{"model": "image super-resolution model", "dataset": "gratings and oriented noise at many angles and scales", "translate": 0.12, "task": "super_resolution", "loss": "mse", "norm": "groupnorm", "hidden_act": "elu", "block": "basic", "beta2": 0.98, "max_grad_norm": 3.0, "max_steps": 6200, "batch_size": 128, "warmup_steps": 310, "weight_decay": 0.2}
Rows from block 2 of a small image super-resolution model, named by matrix and row number. Rows with one number belong to one channel. Each number is 128 + 24 x the weight over its row's rms, rounded and kept within 0 to 255. All counts start at 0. Numbers have three digits each. After the name is the row's rms in percent of the matrix's.
After each channel's rows are labels from the 100 images, of 14976, where the channel reaches its highest value: "responds to" is what is common among them. Only what is clearly more common there than usual is listed. The data: gratings and oriented noise at many angles and scales.
# convs0: first 3x3 conv (model.mid.0.convs.0.weight, 144x144x3x3, standardized in use, each kernel summed), inputs 0-71
# convs1: second 3x3 conv (model.mid.0.convs.1.weight, 144x144x3x3, standardized in use, transposed, each kernel summed), outputs 0-71

convs0.53 110:102133123138096117112117133138187152127147138134151131119146136121165111147133113104115106150137132115127075151126195141114157155116110149114120143124129166146106168160123140129183082120143140107112145158151140183157
convs1.53 118:113150134122179113129122143146112121119089106113104135108116114129107140104124191188115186106138130121105125097121139132113163146143159115143135092155126122103089124100126127148123124115155137152125128092152118152087
responds to: very fine; windowed patch

convs0.9 076:120119103120146133137126133125128128153099077123132146117159162150102153125133100120140119156125095167147097145122114074138159152131108170100132127155115129084094127129146110135047098124099119082114152060111121143147
convs1.9 080:135125123159156103113105096112121121141164130147154120139134129118164158143124121134144113085139079112150131117084123126146116123113148127106146139097153123144157165118113046098099138154102141088099150148139140112123
responds to: very fine; stripes at 75 degrees

convs0.73 106:133115083068149154105077131140135149135105101137102134140139112108115157124127128109138159141129125144119157104129088111144161111112105108143128126125145124126123129123130113134105141140111102128121155104114136126134
convs1.73 092:159134122129104136130147133103132119099131142126115103098129178122148132147159085114140070099146140131122129107095118113090097122090131127130114154119152134109161108144142095151105125093082125142103120114121219076194
responds to: windowed patch; stripes at 120 degrees

convs0.107 097:122116129211140125124133140138128122121193131115125138095151155153106176164149154129137123132146120104128105111125123102149135126140115150140125124156160147175160111104079127123186148127139197137161120180105130101124
convs1.107 131:131135144130124123140127143129110100111086110120118140112121114151138126124096126158139141118130113134102107145134152125126123108150111114108100120139102132126105118159125153128134110120122126121140140120156113157074
responds to: very fine; windowed patch

convs0.64 076:129141109092118131130119102163140126130077137154148158127119125115150127097109148124103108114141148101126140120153111136126152153118145118125122159135098150087146070133125160104149095143128098133110156141160158141139
convs1.64 113:127160115112143105100145103138128120141137105125101107112078180114129125117161142151109146134125144118112149097112080118103106122100156109138120108126087152127101093142159100125103111097109131138138107094158136137133
responds to: windowed patch; very coarse

convs0.74 071:115104154116134098167118150122099092132087106122131125167091106149091133103095144147105144098138114139123134101139098150120096114123149118110168135139101134062155098102139130115077156138150112127162125091109137108098
convs1.74 079:156141146133172064147123107097136117144143110138154145148122110127171105135129108145141129105130119118153110157109158113134129119051149145104124126141101153146157144153163105155110107121108154148117116108100127103156
responds to: windowed patch; very fine

convs0.109 071:174118160144143161122118140125161152112052151165157141122124084109113096114091111082108102136134170114096132119103101120160135117114102114138113115116122138089089128109116103128100099115121073103123164097126118154167
convs1.109 098:195143116172136094113131176114129113149151139149110096134190103135171154128124182158138115107165128118086124066107135094102114132094159128124131113099164129113144078108106119169118079128118108125109125146160119134157
responds to: windowed patch; stripes at 120 degrees

convs0.78 121:106097116175118105112113133153144097159160153149145139103155151121111144141130145130145126164148103105114078122096142091128157145140107159118123158162117157149149160120113141148182146111127151127161145161117160132152
convs1.78 115:102136153112136122137120123129112099106049099126106145099126109129136146106094142168124157130138101122097116126118141131109119124130134118107093125132096145102102139168125138124126101093130143131139128101156114143086
responds to: very fine; stripes at 45 degrees

convs0.38 092:138152138082141167173154123173131138155068141164143151119112118152148130117106156127134090115106148142136126138121114098131091114143151140145160174179121153045160117082129108111083122108105084134136112106131159117113
convs1.38 070:136171141141165152157178137170110148134176124107118164123108116099087152163145150096130135134148135109150141141108093158140134133101120126145140121116097115202100109102098120086110157148136178101092107113170157139123
responds to: low contrast; windowed patch; scale: fine

convs0.51 111:122140116140087131116121125116197187100139135099164100114165150157167116141168094108130142145142134123135109145135157167124138125145128162119108086071144134155084142158159142135163082126144139093073167143150108163157
convs1.51 086:092144126093134141120139147168095106117080121118123124115124136157121116098126171145142136077122145107128123106130112124106135150175135129138134091138160117054090140107146134157143110106137118144148090121132113151125
responds to: very fine; windowed patch

convs0.123 080:119147138112113094154169144121101110126129116140130172080134136146125115146142125129119066118124126122116062121146138121118103137136123095101131142140086103106108218120116138131114088138072126121116105129166128162137
convs1.123 082:177080101127103182098114110094154136122140127139134137137130116066095129143112111096119118186145120147150128141116116142175134139102142149120126130101156103135160157118132132084131167144132133117168174115119065118076
responds to: dashes; stripes at 15 degrees

convs0.8 084:122124096139179128130152119171093139157114121159138149132137145149084161114156139138151085144105126149104106125123089113131121115138105164118181165158125155052148143117115064131090115125083116112146119130094155099114
convs1.8 111:102120158172121111151115144119121139149166133158160134168181085133136152164102140143133156123145095129156097141099150139139135110111134138119175147147122115156135138131123115126134136151140135105113123133111114157119
responds to: low contrast; windowed patch

convs0.99 101:090129127170148137131134113116118113092194147120083094104140138142144154145179140116130150109114132113134103136134135121131140129127123103170073094074123092208139153134114135146159165143138172152137113157117072128122
convs1.99 106:115142151098126133144135129176138139137114116130127124116143119159126120116099131152147172095132161133138104148131129101096108129126147156120121124154113133115128124132148151135147104126132120159118085122129110158138
responds to: very fine; windowed patch